config.yaml
widths: [128, 160, 192]
eps: 1e-08
merge_dims: false
lr_schedule: "cosine_restarts"
weight_decay: 0.06
Rows from block 8, named by matrix and row number. Rows with one number belong to one channel. Each number is 128 + 24 x the weight over its row's rms, rounded and kept within 0 to 255. All counts start at 0.
# convs0: first width-9 conv (model.blocks.8.convs.0.weight, 160x160x9), inputs 0-8, a 9 kernel for each
# convs1: second width-9 conv (model.blocks.8.convs.1.weight, 160x160x9, transposed), outputs 0-8, a 9 kernel for each
convs0.44 [121 129 141 106  80 137  88 147 113 124 118 165 148  87 127 130 120 126 154 129 173 128 174 109 177 168 160  93 134 176 139 118 127 114 102 157 158 148  89 119 123 105 147 111 113 134 135  96 142 124 128 119 113 147 122 137 114 130 112 149  67 130 149 128 106 123 110  97 146 128 110  95 125 155 119 118  95 142 135 136 110]
convs0.45 [ 84 124 115  81  92 155 133  86 168 120 133 108 129 116 112 129 132 136  79 127 112  99 105 149 122 113 139 126 119 105 124 134 118 154 129 123 119 111 134 124 119 159 100 141 142  84  84 138 119 113 127  89 157 140 144  84 113 124 148 126  86 148 125 146 109 113 106 109 169 115  99 130 105  78  98 147 134 120 111 112 159]
convs0.46 [141 124 122 113 120  95  98 150 127 155 124 102 130 102  89 121 144 138 107 142 137 126  98 127 129 143 118 138 122 147 122 156 154 113 135 105 215 125 150 128  88 159 173 106 161 120 130 134 112  87  97 121 116 185 126 142 142 100 133  79 197 104 124 163 139 118  95 123 145 130 106 131 201  53  33 125  89 144 117 127 114]
convs0.47 [124 145 112 139 105 174  80 150 117 109 124  96 134 126 124 140 107 142 104 124 134 113 130 118  84  92  90 102 142 137 115 109 104 110 138 169 110 141 136 137 107 131 153 122 123 160 103 109 181 117 126 112  98 127 134 127 135 140 130 100  91 116 144 154 180 134 130 128 101 111 141  84 121 112 138 121 133 132 116 127 113]
convs0.48 [ 86 118 104 136 105 110 118 123 114 105  99 103 124 119 127 124 123  91 131 135 118 123 126 162 113  92 133 141 142 175 140 157 171 114 113 111 116  83 108  84 140 143 139 157 120 110 142 133 100 137 141 112 151 127 131  62  89 132 148 131 106  90 115 118 153 108 135 138 144  96 121 119 107 113  99 132 166 106  89 136 115]
convs0.49 [110 111  99  97 113 126 117 166 134 143 126 145 105 137 116 160 138 104 160  95 120 105 123 155 147 124 115 171 149 132 170 124 168 150 164 169 117  94  93  80 102 178 151  85 148 123 145 115 155 133 132  90  89 108 115 111 126 120 157 162 160 156  72 112 156 110 122 122 100 122 153 102  84 160  86 129 133 133 122 126 140]
convs0.50 [145 161 155 107 132 186 119 110  89 147 137 140  97 129 156  97  89 131 121 119 135 124 156 115 163 163  95 100 161  97 104 117 154 136  79 118 151 114 100 185 152  92 157  92 146 137 117 100 139 118  90 130 134 129 114 134 138 129 139 103  66 131 131  96 101 111 117 109 120 143  78  92 187 184 164  91 137 139  78 104  89]
convs0.51 [102 125  91 121 126 108 120 126 161 124  99 110 159 120 103 118 101 162 132 113 153 137  83 170 130  98 104 144 109  96 119 136 130 107 124 126 106 124 126 138 163  95 123 134  74 121 124 100 127 126 125 115 144 178  81 126 126 100 105 125 128 178 127 122 113 144 138 125 119 135 112 138 170  78  88  95 132 110 127 159 114]
convs0.52 [142 130 171 100 127 130 116 112 105 138 105 102 124  89 161 123 121 101 178 149 169 101  87  57  94 110 154 122 146 118  80 101 117 146 143 140 146 149 108  96  88  86 140 174 140 179 163 104 104  97 115 127  75 118 134 153 148 136 121  91 100  86 117  99 107 108 119 124 119  92  85 133 148 145 112 135 120 126 112 114 113]
convs0.53 [ 92 122 115 106 130 119 142 137 121 136 194 182 133 111 106  99  90  90 134 135 140 149 133 129 150 114 128 103 136 157 132 125 169 120 151 105 197 107 116 135  83 158 145 129  74 182 104 106 170 181 173 103 134 123  90 158 102 124 119 144 115 107 128 103 111 114 108 121 102 104 170 121  83 145 139 108 102 132 124 149 160]
convs0.54 [ 72 130 120 172 150 137 143 132 131 144 117 112 139 103 145 125  84 106 164 145 161 118 119 113 122 152 120 159 150 120 120 104 144 124 110 110 117 100  42 138 131 138 109 128 176 126 168 112  97 124 104 101 119 149 121 103 108 123 126 139 128  93 117 127 142 137 124 130 108 119  58  91  92  96 102  91 121 130 128 120 122]
convs0.55 [132  97 123 137 106 128 126 105 132 107 109 107 125 147 145 168 166 125 164 135 116 108 147 100  97  84  86 143 140  94 101 189 116 146 177 151 145 100 113 122 109  90 121  80 119 166 156 132 145 138 111 132 106  93 125 108 126 165 144 117 143 129  77 140 124 143  98 117 130 118 133 136 193 129 142 138 110 146  99  98  90]
convs0.56 [132 108 116  97 104 102 137 120 160 128 140 135 117 180 105 113 160 135 117 127 118 123 121 115 136  96 162 119 132 113 133  99 100  84 145 134 134 122 144 146  58  81 159  89  54 196 147 124 131 132 120  68 130  51 107 162 151  99 106 106 113 135 124 138 155  98 133  78 116 142 137 152 217 125  93 140 103  85 118 119 124]
convs0.57 [119  99 130 132 127  94 137 109 154 108 111 146 114  97 119 141 116 131 115 124 126 124 139  97  89 141 108 137 176 150 179 121 161 114 129 167 144  65 115 118 119 174 139 144 108 157  87 105 106 117 131 153 135 122 124 167 136 104 136 132 166 117 118 126  96 140 148 101 111 127 136 143 118  79  90 113 138 133 120 143 127]
convs0.58 [107 176 109 111 104 110 164  71 108 141 101  98 128 138 126 121  89 114 112 137 102  99 129 122 120 107 155 115 176 150 146 136 111 110 133 164 142 126 110 139  80  95 144 146 148 162 118 133 182 155  58 128 137 126 126 114 139 158 142 135 139 132 124 150 148 121 120 143 124 148 176 135  99 116  99  77 140 145  96 109 110]
convs0.59 [145 136  97 111 134 132 118 138 123 147 154 118  93 141  97 141 134 111 153 137 107 164 125 142 120 111 120  90  93 161 105 154 147 133 126 130 175  61 183 156 101 116 145 163 110 144 160 113  88 115 111 129 142 152 123 149 138 151 161 125 182 116  47 149 159  80 131 113 137 120 118  94 254 105  80 161 139 152 111 105 113]
convs0.60 [147  88 126 112 105 127  91 124 126 139 108 104  98 150 133 110 107 156 142 116 150  95 151 122 151 128 111 135  87 115 137  91 125  89  79 114 155 116 149 127 109 139 121 126 132 133 117 135  96 130 165 170  99 142 112 156 108  97 129  93 120 121  99 125 139 162 125 126 118 117 115 131  86  97 138  97  93  96 118 130 146]
convs0.61 [117 131 121 132 100 116 110 128 146 100 155 113  80 162 155 126 100 177 102 133 127 128 148 116 134 110 115 123  92 106 122 126 163 137 111 108 141 116 140 104 127 134 143  96 118 112 109 138 121 154 158 102  99 107 108 191 142 122 136 164 126 153 186 123 114 153 129 127 163 209 150  95  87 140 123  98  90  76 109 116 137]
convs0.62 [116 143 107 130  88 182 121 109 112 120 114 129 125 163 173 106 122 102 139 112  90 113 133  93 135 158 148 130 151 113 151 138 140 111 111 141 141 132 127 121 160 132 120 111 102 112 108 129 138 128 130 143 159  90 105 176  96 122  91 119 139 125 155 129 123 134 121 135 169  99 112  96 114 122 130 128 141 138 131 133 129]
convs0.63 [ 92 100 125 124 125 139 120 105 114 106 146 121 107 122 143 110 167 142  93 179 132 125 120  86 124 108 125 112  86  89 141 119 114 168  93 121 141 105 169 179 157 155 140 162 103 107 137 150 143 132 125 123  81 144 160 129 140 224 117 163 103 134 143 125 181 164 134 132  99 133 144 129  73 108 132  70 100 101 111 144 133]
convs1.44 [134 133  98  92 119 174 211  68 108  87  96 120 163 123 114 107 106 122 150 143 107 121 135 130 146 140 140 134 120 108 129 123 129 119 150 134  46 103 134 164 148 140 118  96 146 123 135 161 127  96 114  93 147 148 117  96 132 128 119 115 161 108 116 109 123 143 136 112 128 129 120 145 128 135 115 151 133 146 103  94 183]
convs1.45 [108  83 178 190  96 165 125  82 135 136  88 169 158 112 119 105 159 153 146 142 111 136 125  95 144 123 111 126 129 118 138 159 131 129 133 118   0 101 131 150 134 164 120 116 144 125 139  91 168  96 134 161 105 123 107 119 133 147 132 121 129 123 132 140 140 133 118 136 117 106 126 137  73 102 148 135  88 214  71 156 174]
convs1.46 [176 103 128 166  37 197 120 135  59 112 122 151  91 123 106 138 137 130 125 105 114 132 120 155 149 110 148 133 129 140 138 121 133 126 115 111 153 113 149 156  81 165  57 125 123 149 117 141 123 165 118 167 107 145 123 112 143 156 149 123 119 110 118 152 148 109 138  97  81 120 126 163 150  65 188 159 126  76 113 157 113]
convs1.47 [174 164 115 127 127 107 140  94 110 141 139 150 132 161 141 164  90 134 133 136 130 119 126 112 106 124 107 132 138 128 108 118 144 126 145 112 138 112 129  85 156 137 130  70  97 120 142 111 147 127 152  95 132 171 144 108 116 112 120 153 133 146 126 129 139 132 146 140 114 131 139 123  94 219  93 142 118 137 138  51 153]
convs1.48 [ 89 175 169 101  85  93 175  71 155 125 147 135 111 121 118 121 126 120 110 130 151 146 144 129 126  85 142 128 131 124 133 139 124 143 109 137  50 119 169 150 122 163 126  79 123 147  95 119 148 124 128 142 103 139 139 133 122 123 115 142 134 130 149 150 128  81 130 148 155 110 146 122 142 111 148 135  83  93 126 126 179]
convs1.49 [116  88 120 136 199  98 131 123 130  94 152 110 137 117 104 148 120 163 153 124 109 124 133 109 156 130 131  91 123 153 144 119 148 135 138 129  93 118 156 136  96 113 152 118 125 165 122 118 111 124 114 125 120 144 130 105 130 138 108 143 157 111 127 151 128 119 154 119 116 112 141 131 140 119 151 111 157  94 161  86 147]
convs1.50 [177 128  84  83 104 140 132 123 119 132 127 125 120 105 102 148 137  75 123 131 121 104 102 130 109 132 147 140 125  94 127 139 114 123  96 145  91 142 144 103 122 181 105 123  87  97 127 103 121 100  73  74 142 192 120 116 135 131 130 123 108  96 114 121 125 115 125 126 131 105 130  85 138 143 124  96 163  65 146  38 124]
convs1.51 [135 122 117 144  99 115  72 190  87 132 122 143 153 114  83 102 128 129 112 128 124 129 118 172 119 126 137 116 134 133 114 121 133 136 116 113 119 131 154 145 138 114  99 129 139 170 161 108 109 107 126 139 106 127 121 136 132 135 125 132  88 116 139 183 118  76 115 141 124 110 150 126 114 144 109 166  95 154  98 176 117]
convs1.52 [171 151  93 115 108 122 128 148 149 111 117 126 117 120 178 109 144 111 121 124 111 126 124 123 152 105 137 138 135  96 110 130 120 140 124 119 138 117  90 113 150 152  75 129 147 123 118 122 107 124 113 159 126 172 124 132 150 130 120 124 109 121 141 142 103 145 118 136 126 128 137 129  86 114 187 142 141 116  32 138  99]
convs1.53 [169 166 126  95  72 108 136 137 118 123 164  99 100 118 136 187 136  87  79 130 190 149 150 149 112 109 148 137 132 126 138 116 139 102 133 165 165 136 129 133 162 125 148 106 106 161  71 120 191 139 177 155  57  97 138 141 120 124 135 105 123 129 149 137 107 108 117 151 151 180 155  82 163 123  74 184 120 143 144 107 121]
convs1.54 [141 171 109  78 178 156 158 141 130 108 155 149 121 125 139 156 108 150 149 122 144 129  99 105  87 101 145 145 117 108  96 115 127 146 128 127  80 125 135 165 137 123 120  69 156 123  78 194 146 157 166 119  84 110 125  98 123  97 128 136  98 135 127 112 126 139 141 135 113 111 114 103 165 173 113  23  99 116 174 157 121]
convs1.55 [114 101 110 166 102 167 124  78 179 100  90 133 140 136 124  90  95  99 106 143 168 155 157 146 120 117 171 124 143 132  98 135 122 109 139 133  95 138 146 148 155 127 105 106 102  70 166 113 113 129 122  91  79 129 133 127 120 130 111 100 120 117 118 117 107 118 150 147 124 139 126 120 183 129 111 132 104 122 107 141 107]
convs1.56 [ 92  56 155 122 147 160 123 146 105 119 142 125 129 110  48 157 142 127 113 132 130 119 131 138 101 118 128 122 102 107 103 127 132 110 121 112  99 133 131  90 102 129 104 145 115 129 110 130  78 108 160 138 102 133 139 149 112 124 123 103 139 134 123 155 119 103 134 111 101 113 121 141  73  20 195 116 149  85 127 127 135]
convs1.57 [ 98 187 153 129 101 109 122 133 110 140 135  93 106 108  79 131 159 106 129 116 127 139 153 149 136 152  96 111 116 150 138 121 141 110 130 129  84 123 109 114 121 120 150 163 119 131 122 102 136 115 135  94 136 139 131 132 128 137 142 119 112 111 122 138 117 129 119 132 138 120 148 131 120 152  99 167  96  94 105 133 138]
convs1.58 [137 124  86 112  81 144 114 206  77  96 130 107 155 123 141  90 153 111 121 158 124 192 158 146 132 128 150 132 136 136 130 123 112 107 137 137 172 126 157 100 143 123 155 139 131 108 131 109 144 145 146 159  64 107 121 127 117 137 132 114 113 108 137 121 105 144 127 127 125 149 145 136 118 226 122 113 160 105 128  71 108]
convs1.59 [152  99 158  77 122 183 139 106  80 106 132  89 120 115 109 149 162 111 108 142 140 125 128 140 121 135  97 131 152 130 126 101 132 117  98 141 101 143 106 117 116 130 143 139 103 148  38 147 126 139 129 159 122 183 128 115 129 133 146  99 113 115 136 104 121  97 141 134 139 133 144 125 126 131 190 164  98  88 154 101 119]
convs1.60 [171  94  96 179 134 135 144  56 150 135 135 153  72 151 132 141 117 135 124 146 113  95 109  99 138 148 128 137 109 100 147 132 164 129  86 140 159  96 171 132  99 118  89 163 180 130 157 144 111 126 132 110 147 117 116 126 112 137 138 128 133 128 130 120 166 144 120 126  81 128 113 129 133 133 129 119 118 141 133 144 132]
convs1.61 [120 135 105 108 160 123 135 168  76 123 123 149 153  98 131  82 110 185  98 144 114 123 169 114 146 161 121 136 126 143 116  98 107  99 142 126  98 144 143 150 122 121 115 115 130 113 140 151 120 143  92 177 131  93 115 126 105 141 109 139 130  96 146 156 106 122 112  94 111 142 145 166  93 156 140 110 137  47 125 105 172]
convs1.62 [174  81 132 165 122 173 116  95 109 135 115 102  93 152 124 170 160  26 121 153 113 112  98  82 169 136 164 150 139 119 140 129 127 110  89 142 154 132 142 116 105 114 102  97  97 113 119 133 142  95  97 131 149 152 120  96 149 151 109 146 106 104 156 117 138 140 117 143 113  95 119 140  68 168  85 157 138 137 101  46 172]
convs1.63 [145 120 130 137 115 143 102  93 174 127 127 139 154 102  98 144 108 163 143 155 123 121 136 104  99 135 133 132 120 111 131 109 153 136 102 133 154 141  82 130 118 114 145 130 146 113 127 138 125 156 145 159 156 102 120 123 118 124 124 126 144 149 125 122 137 139 141 137 139 148 101  98 169 133 114 141 123 140 125 121 115]